python train.py --model="GAN" --dataset="drawn branching plants" --train_examples=36250 --image_size=32 --horizontal_flip=false --z_dim=128 --loss="hinge" --generator_norm="layernorm" --generator_activation="silu" --generator_channel_attention="se" --generator_widths=[32, 32, 64, 128] --generator_blocks_per_level=3 --generator_block="basic" --generator_attention=false --generator_upsampling="nearest_conv" --discriminator_arch="vgg" --discriminator_norm="batchnorm" --discriminator_activation="gelu" --discriminator_depths=[2, 4, 2] --discriminator_kernel_size=3 --discriminator_stem="deep" --discriminator_widths=[80, 128, 240] --discriminator_downsampling="max" --instance_noise=0.2 --consistency_weight=10 --init="kaiming_normal" --residual_init="none" --optimizer="muon" --muon_scale="original" --learning_rate=0.0088 --momentum=0.5 --nesterov=true --orthogonalizer="polar_express" --adamw_lr_other_params=0.0003 --max_grad_norm=3.0 --cautious_weight_decay=true --magnitude_pruning=0.7 --max_steps=5100 --batch_size=256 --epochs=36.0 --lr_schedule="linear" --final_lr_fraction=0 --warmup_steps=150 --weight_decay=0.01 --adamw_weight_decay_other_params=0.05
Rows from block 2 of the discriminator of a small GAN, named by matrix and row number. Each number is 500 + 25 x the weight over its row's rms, rounded and kept within 0 to 999. All counts start at 0. Numbers have three digits each. After the name is the row's rms in percent of the matrix's.
Before each channel's rows are labels from the 100 images, of 14848, where the channel reaches its highest value: "responds to" is what is common among them; "colour at peak" is the nearest of a few named colours to the mean colour under the peak. Only what is clearly more common there than usual is listed. The data: drawn branching plants.
# conv: 3x3 conv (discriminator.blocks.2.conv.weight, 128x80x3x3, each kernel summed), inputs 0-39

responds to: autumn leaves
colour at peak: grey
conv.90 159:548529530515530476524494459503510491462511526506454513512480526463457521517490512477547516496515526499475480496476482523

responds to: two-way forks; wide
colour at peak: brown
conv.14 068:488496507524541489493495522502500509481477509424503514485483481483475493491521521514496508529487524470452483500513521537

responds to: autumn leaves
colour at peak: cyan
conv.69 111:477485503541520502508472506538500534481496495499490466505516510505490512493494492515528482539490507500532462486547500505

responds to: three-way forks; spreading
colour at peak: brown
conv.86 105:492503520487528499470496497490469485524566523475459506554519490490483513524483447544481508497493489467517491469477525525

responds to: narrow
colour at peak: brown; black
conv.91 138:491509497548519495482435598475521496507456517520490468491512515467478546497464543495497521491515493506505479456505490501

responds to: autumn leaves
colour at peak: white
conv.92 083:516492480517515512537500478494487473480490482489517528496475501517485537474523491521489494530515511503539515479500511486

responds to: white flowers; wide
colour at peak: grey
conv.30 092:484488540522571466523514552479506490564520481460536537492490523476500485460502531456522543494516487497493481483493527479

responds to: spreading
colour at peak: grey
conv.0 095:468507508506463497500472438480462487485514481500504528566497490492491465486498507534479470480489468486542493468518530519

responds to: two-way forks; leaning right
colour at peak: grey
conv.57 033:500523472463513494472525504483487477520501500501524529521500526449518513500500482524548462500473530521450514524531500522

responds to: green leaves
colour at peak: green
conv.71 111:491492500511500513490523433487540498482500500525500492572503509483503503468444513497500475500477500446494474509561508515

responds to: white flowers; narrow
colour at peak: grey; pink
conv.112 157:491485485505483496480503512511489503530511437520519467587465472523522504483459510488523522495540494469520480459516499506

responds to: two-way forks; spreading
colour at peak: white
conv.22 047:485482493526500500485539500479485499481472495522490482484557517516521505511496431494473460507500495474488554481490516485

responds to: two-way forks; white flowers; wide
colour at peak: grey
conv.80 032:500500505473476500500527500542478527500522529458479553463500481476485513484500435500524500500470451476463558467500500500

responds to: green leaves
colour at peak: cyan
conv.28 121:495507473497483573502473525522518464512510516539454487505523482495514478517468441505515461430479535443504502475516528491

responds to: red berries; narrow
colour at peak: red
conv.3 119:492510475491492476517485477504523527499508472483490537487495495501477508481502480496503500481509498551476500459482536568

responds to: pink blossoms; night; leaning right
colour at peak: pink
conv.106 113:463487510486505508492518442489490488490517506506495513482475499457544502494488503463486512542529442505493500503570504487

responds to: white flowers; night
colour at peak: grey; pink
conv.114 114:461487520541492534495578521511524514537501473498545552492515500513485522479452509508468493499503496426487506491514491434

responds to: two-way forks; red berries
colour at peak: grey
conv.100 034:500485456500499500500500536500477497507496489486532517500513479477485452462511473488479529500500493563454513498486504479

responds to: red berries; narrow
colour at peak: cyan
conv.52 133:500509485505543502462481489513432486511502523477491489527510484531519512487504522543495468495508470477598458487478479538

responds to: leaning right
colour at peak: black
conv.54 050:491538559500486461533526563503482463502530487514530526500545500518500464514493515531461479532500442500481500485497524491

responds to: autumn leaves
colour at peak: orange; red
conv.15 089:543500466492511412538492469501501515466465491487496488501464500520500473496512481490434479493529520519541561485513502553

responds to: red berries; narrow
colour at peak: pink
conv.85 088:478493436520482522509511496511482493433504483478493469482511488476492512523510499505488473490494465605433491516500529468

responds to: narrow
colour at peak: green
conv.107 040:488500470487476456492500467510520519519479500517515483549492484480526472472500490537504512475506500468458500468568478545

responds to: red berries
colour at peak: white; cyan
conv.48 055:500475490473495518527508504451484500438479488511545515508503466503465500497468470471470526515518531519497500500481532492

responds to: red berries
colour at peak: cyan
conv.12 101:532483482461474516513465528506497456475498502531512489516462471455467506495524493470506481527495504488480470497457486507

responds to: two-way forks; red berries; leaning left
colour at peak: grey
conv.25 147:497513507497491529545480488459504503506480582488515510481465528531497499509511521482508440519527466463489531496495469499

responds to: pink blossoms
colour at peak: pink
conv.53 050:500489479487500491524511500498515515514500487489516525466490485513537474500474479507507494485500471500482541458541503515

responds to: white flowers
colour at peak: pink; white
conv.18 072:500500496479461510468500516528497513499530499519502443548546499465494506497461511472500498498488500506500481513516509509

responds to: white flowers
colour at peak: cyan
conv.62 067:500481455490475517480490486541500515500553504524517504491511500519494500532480484483464500500500469509558508521491486514

responds to: pink blossoms
colour at peak: pink
conv.2 101:515489452520475517471495478517549481461506523531521482479501494553503500486530532459483460546495448484458510514515496502

responds to: two-way forks; leaning right
colour at peak: grey
conv.126 079:483472516470450483514483489464500490512536486459449533475490469510548516530518487514491500512500506438508481495488498492

responds to: pink blossoms; night
colour at peak: brown
conv.8 124:503486488484491494484529495527510483500466520485534501422523495509526468516506501500485508506480516495545476526524481477

responds to: green leaves; night; narrow
colour at peak: brown
conv.98 098:516491488517512506496580495503483470509487476508468517467495550491502467512480506513560488500504502474483496542503489492

responds to: two-way forks
colour at peak: brown
conv.73 057:478488505436500502500513500516535526520511475519498519483519485487520513455500483510491488509500506481489501474548501500

responds to: wide
colour at peak: grey
conv.13 089:492531530495509551514486540492500499472504518506515500487500535456503500573544481516491517553512503484497511498468483487

responds to: pink blossoms; night
colour at peak: grey
conv.47 041:463523524496500503484520435517480500487521485514451507468519517478451509480481486479500509520489472522486514502500487479

responds to: leaning right; red berries; narrow
colour at peak: cyan; white
conv.32 066:492522500484483503470497476486482500500499489507458501483479494505495500518500473539528538519500459494552516512500482513

responds to: leaning right; bare
colour at peak: grey
conv.7 079:528496529494491456519474543487477500462500500493497477505507467489481483528495494475502525544494508516521486498481480462

responds to: white flowers; spreading
colour at peak: grey
conv.45 103:490450541505509520511512494497504498543485467500517537493497450491507510544487527496515537506456483515555492481465446491

responds to: red berries; narrow
colour at peak: red
conv.5 050:500511529505493501496468466500489525517456500489472517535478500475475457508436500489480502513512484487546468500520500477

responds to: autumn leaves; leaning right
colour at peak: grey
conv.67 229:514469498534511495491482493508499517503487510472508524509468514489510489546481491510504553429479574503506498489500508487

responds to: white flowers; narrow
colour at peak: grey
conv.95 126:487515539528502491491509521511494513509525467507519496602522461530550460501485518512510510498475478504500486461528512467

responds to: pink blossoms; narrow
colour at peak: grey
conv.60 050:484500463511471466493508425499500484502488488532478527537500486500511481469504500454490480500484557500475537491470500500

responds to: two-way forks; leaning left
colour at peak: grey
conv.84 083:486486490490489490510473548484477512566418527507512502498451528502487534499501499493512500483503496492522485509483485494

responds to: two-way forks; white flowers
colour at peak: white
conv.58 052:492512546445500522448486531513543506532444460519527508510500483527505452538500500474500511492521500506482501500522500459

responds to: green leaves
colour at peak: white; cyan
conv.111 100:480504481509456520493490483496475516513488483499471466475481486500491530492461533508470504523509485489495527494482534500

responds to: autumn leaves; leaning right; narrow
colour at peak: grey
conv.125 059:535500517477487447445471483548507506531525489516472491512456521464483455431518492500491501493483489506517567474489548492

responds to: red berries; narrow; green leaves
colour at peak: red
conv.117 084:498516516468479489479505495477521499510511508442497475500483462496499504502472482444476494463573527508460521517394516500

responds to: two-way forks; narrow; leaning right
colour at peak: white
conv.11 069:517492485430500508470505479479503500565483469479445512479483487477509525527500477511504494497492460503489473516480525474

responds to: pink blossoms
colour at peak: cyan
conv.26 104:502504529492493504480494493501488518503495505494508493493448502500501485500513503482491497502583469468528490494481515459

responds to: white flowers; night
colour at peak: pink
conv.116 038:495471495446512520490504500500562500507529500551467500502547480445515488500500512525525474500489523563503458500514482510

responds to: night; green leaves
colour at peak: green
conv.43 034:530469524500500501544500500449500523500559487472520493479503500452576500487500486500517527532482489521481483517503500500

responds to: two-way forks; spreading; drooping
colour at peak: grey
conv.81 049:500508531456500520500516517493471477500483503468532500469543500465462460500451485540502482500477466501526517507456515488

responds to: green leaves; narrow
colour at peak: grey; green
conv.24 123:478464515478510490513530501530518525507507468510511446507525527532493492483488518489500515479540472434513517523550501458

responds to: green leaves; narrow
colour at peak: grey
conv.27 098:500494508482520487482513491501492470482493509505466500504586504468522500522461500534450473488484490468497510488488515480

responds to: pink blossoms
colour at peak: cyan; blue
conv.102 144:469477454471449509484492483529502465458520482490493492485486481508503473523510514506516515542482475495462492482544481477

responds to: green leaves; leaning right
colour at peak: green
conv.29 041:500474484527488468507489523500554520479521500567497488476520484540490500540466484526500466500500462489495536530524500513

responds to: green leaves
colour at peak: green
conv.49 063:491482510509442456462494506499517548507502439492524490507497516525558470512479510512500492510524513455514493514534516503

responds to: green leaves; leaning right; narrow
colour at peak: green
conv.108 093:510502478491488512504509457508497487455491496505469516508475497493510507532488504500525519490570485474519511482480551487

responds to: green leaves
colour at peak: green
conv.97 139:500489492552576536514515511496527496527497545546477510503523506495544489450443522493492477480484472437489489502548479504

responds to: green leaves
colour at peak: green
conv.78 104:483497499507507530483448475496525486497497493538469471489508520475500494489456529494528501522500476502498542552485531497

responds to: white flowers
colour at peak: white; pink
conv.75 148:495484569507505505481508499527492507481494503482542486496487498495492488510526495496491507520518451468523495510590485431

responds to: white flowers
colour at peak: grey
conv.33 037:529495492481489531500564534478493494495484515511500484553464503474452500501507496523522490529500518550500478485516505500

responds to: night; green leaves
colour at peak: green
conv.88 078:491466466454500496494497515474493506509479508530508483453475491502505501508492500471465512469563473528510483496477508451

responds to: white flowers
colour at peak: white; pink
conv.16 044:500505519485516524562502506481555443481504483480468462529474474466500509474491473487442501472500463483517526459501500483